config = dict(
    encoder_activation='gelu',
    encoder_head_dim=48,
    encoder_patch_size=[8, 8],
    adamw_lr_other_params=0.0007,
    weight_decay=0.05,
)
Rows from block 0 of the decoder of a small model that predicts nearness at each pixel, named by matrix and row number. Each number is 128 + 24 x the weight over its row's rms, rounded and kept within 0 to 255. All counts start at 0. Numbers have three digits each.
After each channel's rows are labels from the 100 images, of 14976, where the channel reaches its highest value: "responds to" is what is common among them. Only what is clearly more common there than usual is listed. The data: larger renderings of crowded toy scenes.
# conv: 3x3 conv (decoder.mid.0.conv.weight, 256x256x3x3, each kernel summed), inputs 0-127

conv.244:096144159139151135164105109115093111109174140097144131179125111136118091145105134146159147157129122175117140146151144139122166069141092111174138128137126100150131088132146108108107101130159155143146105090117128138140148142120100140094152115142089116107114115164136122122135121125139114114115101129145114160142114136106159123115155150121136156139122140142107150132096161143098126073102
responds to: tree

conv.240:141139128127083180139110154104139112140181125121151124127125110132101149108126121122110154129106162128107124170126135147117090108135140131179105157107140147114131155086145147172131078153167129110140074121131139160134143105142085123157132100149136162137107131150139110130098145168142187131121165138117129072130140159153112124085173103108105117092116175108122100130096149133084165114109
responds to: bottle

conv.147:125140117061168128111094126120119155112111121136092088088140121140128133155131117158109120124124137168128126118121085111104154089150099184148159067106113122124138123132139116110141117101123135110144092126128133123110125128124120127120121109176204111148115100144096115145137122092149135145101119127097106123185099135098128110152118087146120113095053132128109125133112125166115129150157
responds to: count: two

conv.93:180131133115092129163168115126146147117147130121124133138139171145170161153122091120145174101133124124110155092109130105108138136153165137158144151115106161117125143104148086118112142177109137132161108128122115129129102098150105120114123144099088134158110095157120089121188162145111126115153106127145149118128111107103181140103087163099109112116130103182088125162155142148138166090109
responds to: count: six; lamp

conv.128:084108122148139162126119118128155186091158126118166067141130101124092118187093156135146108108121154132134125145138120127151124126141103129130115107185117163153152169162113150117123088134133145110131193109119123089141127164147160151146124144124125099127140128085133132113140133112133154131131112137139152141153154144121127066107121111150103119135111104173161126110105112140173125092135
responds to: tree

conv.21:115132152104141141132085175113146125166081124142116108066130132145154110122165136082107104142095099145112130100157117139141143107174157159128132144103131123123167116088164116138167130113135123154129173156106156137180093142111118115133107103095102132144111091126141176140105123143108130138154135135121122113114108077060069151115136132122111126099166130158137161148154132149135149149087
responds to: count: six

conv.76:140105102153137101137143148119174158163131146122141165143109176139156154137102109120117119128074099135108121151136147094153131083136126145128122094118092092154078148106169101134144115114153119093148141113182116114165183131168161094103120188160138127149116122133081127100093139166129137116186136173127130121139171101192145102170143154139144151118125112147103111139155113096125138144109
responds to: airplane

conv.78:136144114120111102122083181184149138149137142102136121146144135144146157114117138117127129098123174103153077154123139107140147137087076131147160137096109115121140094110113119100128077131118139134131094139123133137130144136113149117144096114149191138119121149084115134154109192132103093138087129155098142149154102109104153107117144120090158083122092162082149116105101133140151121128144
responds to: hammer

conv.156:095144120170125134128110126120124128136150150128132156136114085098163171089150139124139116102141141118142093179145126131124143150149084106145137133102119138144119160159149132124116065128106133126171139131107122107140064129162125163134153073136118127109112157142123145161113132149084093164099109129128134131141108141166108103090152099107125129089156142072138130077139145126137130130136
responds to: candle; hammer

conv.153:079126142126105122116130165145139125140086175079126126093137123131127152108124144142106092117109146169107076118165144129143113127117159115136101149122082103154101158100110164100124129137117130127111153144084119120101079161110128092110108116139150125151137137145093147171143084108090106132115140115118114120158142126111155081137141138125147131134187115173089166137115148147124146126095
responds to: table

conv.250:169101132119087151127124087107179137110151129099111140152075107094101136113090146127118126149111119110145138125141092137139115154139122144142085124115169126092134112206167126104126123140128129129112153084167105106148143120133131146144100158160095107120132082136136118152172126140105136081125096133124133152118125133095141115080130170151133117097121120105080162114133107146129131101113
responds to: light from behind the scene

conv.95:159136122177191126118104124157148094123151173143130116120108122108141128143114117140119131129154135100135115103147142107108119110109110130175129150123110100122124116149112096109155135129118156170098167168108133167095142123116160121168155121165148144105115114143072085142154161162176152085114130130143126120128174133137119092122097103139126139131112142115078094129170109132151123142156
responds to: tree

conv.239:177116124090121125172103150132137111155106116169113123146133106162124116112145138143139123131128129122136106095151127123148152153138174130127134144143140117130142135084184129133124142116106156131118133115114129100065104104120107134121182126122123154134108061168086165104102115124101113140165122138136212115135092145090111093126163090120119168084128131132118149155114133080117113103141
responds to: umbrella

conv.34:111110104119170115128127169103146157132176116144119110151153122154137127132104105150172137125151084137124133114076179164143125136070137127118100135137121089137048095083140174176102134161109149128125117141111138140090101138145122107124105168131151144114162137145145118115119117128114137135168159111132136114109119114127156112092122117162124103141141117148110125152101153095148114154164
responds to: count: six; hammer

conv.137:109122152146125160128132123105130130137135112154129141144140170133124120123125121129140140105123128223146144104128129107106139093125146087073153169169128093131147063091141125182123145174162125155133103141112101159097174100141150154119134122120147144160180152178097118101140135170195131108124153143143158095111166115141151147176187134106098098147126134128132108106131107090162105154111
responds to: arch

conv.19:152129080146145130121108125101099149161134101097120147109145165137156155144140123119120149116111159149139107152131117129175125110098057118157150127128081119101162112147107108091117130167129097099130109123094163139066108110099112142115067151062149130086115123125142124147121145114159108145126151156110107094132146148114145139161120107118120106068117132134148135121136155148108153120156
responds to: ladder

conv.230:125106091169112109145140143151100135163113129100148146128122150071132126130114090109130117118093135161117135124111136101124125130127126127119114176136141103156120122153130162152144127099151132130110111122158132111141138169154201084115163212121131165148128144144075140109086153146180117148127132136111147136140140144096121102153173133135132133158118126157117129136103110098121114099128
responds to: trophy

conv.179:146131097108122127142072128117159114139143107128110132146094111111162152107121168145144123133100150118120106138168086182176148119103155111125140145084149121131144151113156098100110056127116160099053106145115130107122120159127126125145164096119179168094135144140147119165086112135129146152127105098164126151125124165131086087192115141137154129070131094142093171123116136137112139068116
responds to: mushroom

conv.33:175122126139104122095099099124161147084111113118151136160095117088075154133127124108097107129078125106136156138122157110146135157160101156089105117081168140143133127165175159116126132117154153086108133149143085134159128110141102100119121167110131127110142142121143120123108142125121168109098156103145136107120103102154112146073092155088098128089124130120107123146110190144133132101111
responds to: count: six; robot

conv.65:162126154101139132070136159144120137126131140129122069138123135136089111108138161124155068096152092103137127134124166082152149133123122139123126112150124146147125167136128148158131107101157142136151142097121120114109128071104069140157114105112109084131146122122137155133141088083087136165134135151102122132155120119121141127175123168112123126108149102161107155150152120165093103140102
responds to: count: six

conv.66:114092094175136135159136163138162109126130151145087161156138123109160121141136158121145103101117104158120115126117136099111165183147125139134148090141087113134163133071147111115133104152159108115123099129121180123134112158162135150136154104119179133113130105142116123128157120143149128138138150151107138123167114163143125141127147104098149106117114075127137133165155102146094135110142
responds to: airplane

conv.213:143155147151133122176158109132089098138176106128119108158165063146162086122110126095117164179126143090167159149127143128137135102170119148149126105095107112070149117102130126115129119136098125114128137057135137137112099165093112076108114140143132142140153122139099130147117123134096103105152149135130100129121115129157110108163146125117105143141105124143114138146156103098102170100158
responds to: light from behind the scene

conv.67:131109137064166121097142138149112171101104118141138156105135123160098110074122118170136128078140148122103125111127122134137132097123105162118127126117113122134056096112088125155128132139104132175094182176117136112107102115146125142127120131118144099125184155114138151148130129139105088130107099108122106117155141147145098087148116102133158136144131115142135150135137146169088116124106
responds to: pine

conv.204:103171163114111169143151133117153144125138132097153151086149105129091127149106167110148145101095139151072093143086068156138167095133162107139152129141098099139104114100160122135134158134113128112131088140101093110074085143108113127104112102109122121167123111098091147116119117123129113115123152146106102108141128094116122152107108176130133122091132153138097089121121128124147147124155
responds to: table

conv.252:150104138156145128155130123140110131092161141140087157150095130129146137132102159161105117124164098141138127137150118179112134131075109124137147101137124077113168092169119115147132099116122135159158113126107121122107115152142118110131155135138124133114076108101166141095130112147107081161127129156120141114100130119106139100128131126140140119151138122105165133103140123130103131161135
responds to: mushroom

conv.166:154135137129094121126137151126097110104130144121160141148104131135114151194129123123168162131108162132086080169130127128110132119152090096117114119133078113133108167112131151167136080184165163106081100118109156103131146156104109131110179094101143108104178108128138121146121122134077123110105133112098130089124119161168113134112141135112180120116110123142105090113153122127121153094151
responds to: count: six

conv.91:122132124088157123134093165125113103112158114100125141160150119156137135112103118189099146141125114108172076090104133108124096131128126117138150108081158107079129083096113118133128172083098115132144153078137149126143095116158137144117165130140136138172113129156118117125154124171133130116114139116073091158126135144105163100143098169169115164121151133148109102126114140112124094154154
responds to: lamp

conv.92:106097161129107132114111136148147152120129079105155139154179120157122104152112159103115094121145132128137120149096119148140172136157138127132120135150102166139140135119136087116123120164129175140085133089094154172151104150107106133139120094101168106153161162151179113124135141103125126132108085156086088098117137134122099124134122103123116148134135122149150186118137140127139090098144
responds to: lamp

conv.209:085141157117117104137123103124104081137155147135117161126120148110091127160133107118123072130108156142106115088080097098110137168108120131142123099130113116094183144152157148126158125104149126144098116159108120161130166108142146161112113143132141145145146109138100138153103125101130119135102138151170128139111081110126157137097139153143144135146133145146091120147091139100179123159138
responds to: mug

conv.236:149128085118135135118134164120189143150173097135117118142133141133128114140114145142100115104131090096123086114135122113157157114159134159118144093128192120108170103105168130133170092134164144097112131146143172145170135121112134184131114084091150155146104097102163109157146096117149097147149107138168135139125129129093141107134108071135129153104110074146152165180089153153106111136132
responds to: hammer

conv.245:134130138088101097119128096148124127146087113099138124152142139141128104079143114095148151159143127128127083065148149135192111119114157127138152150107160165119103103162145157108090153169125134139147126141163171106113107081144149142146118129116129105122158184119158138122133109106123110070138142128119111140147171155149104163133136121147090118127149106128104135084123148108134127119119
responds to: count: two

conv.63:138172144124106092119144123160107114128117114150123160108087147117114130140133094110084152148088141137077139144141120153098121148139117148101157132129154138136094127134124139131145167146078068150128169121150097132140168156113149132101143120105126179185125124113128157125114114105111136090115132170144099143093125135132107170119095127094152133128128140125120075116123125088140095160145
responds to: light from behind the scene

conv.214:147128128089150166108132103104142168091127141145140090096109157159166117124163116081115100098128171156122119143146093109140152136154137124119167111102113125070088139093125087156132117184148127118151123111073092120113137127103111158132148078126127176125124108133154150139124139122148122151113124180104109107146133106082106115098128109121129128150097125163098092094166156158170121139165
responds to: bottle

conv.183:075115138116107136110125139101137126122107140138119146158151111148066117181135085146157116097112111130106108148151108155098149137143140167137132137128130107139146090144141118129119150127120117145089118136100129076092109172140164159162089095103137147108120101100189126139135127116161099128116125125181127140113089105085126105150120155147117150152130147159159132127104110129106122090145
responds to: umbrella; largest object: umbrella

conv.226:138100155136107133140120161132139141092118141108095173131116142141083091174127089111135086131080107194121108127090110176091140165125117140096139062158148116178128138096120122084170151120143141136076154132084116085112110120106119144123175110154111126122127093133158149158125110147179180103144118098114116125108119187124159155144171133152143162110136146128145158128111139119115110122152
responds to: table

conv.132:137121170114130120099141129099119119128102111116123137103138136135144090149139107146129137134091121115086097119143116180151155149124109126133065174094131156130141128132117107135131127135124134113092103139094160154133131167154106106108120073124126119113078159134119174138119112128131134151119169145086105101147108120165070109102147134102122134131148134139077151101127109100082093140104
responds to: count: two

conv.5:116137098117149104166138143138118130143157137126137124103118134136149164139155124131111134104127128125144112183180171178134159157147118133153152110112107122158137115078082114093150132155126080114145159102133117124169096187098156123118065107114154152154122130077134143109145187132137072134140129188118127153113112119134100127170111104121108102148095154130140126119109173140155106120121
responds to: candle; pine

conv.146:121081135103099174122121137143144141087154127096160166122176127090110117144137124123116147151134159150151115121115120145159111096154132119135149118161162113104136132149105150135116095118139121106147107140159126160137128118137189131075147133125133115130141136164172128132130137151186086091109086129142141167140183155124146119174168129081131106169125149128114136109105139140156125141128
responds to: umbrella; tree

conv.150:103145147152119128089138147124111116112126139153114132189149116134134124130155119088158153116163113165148107083093088144086126167081154101163134161149141112134152150118101141116123137114098124166166091112125162129117105163135077128106109125129142109151122126143107112118144136143149115177102137153093078124123125119124142123138145120072172077110158134140070096170121109107128110138149
responds to: count: six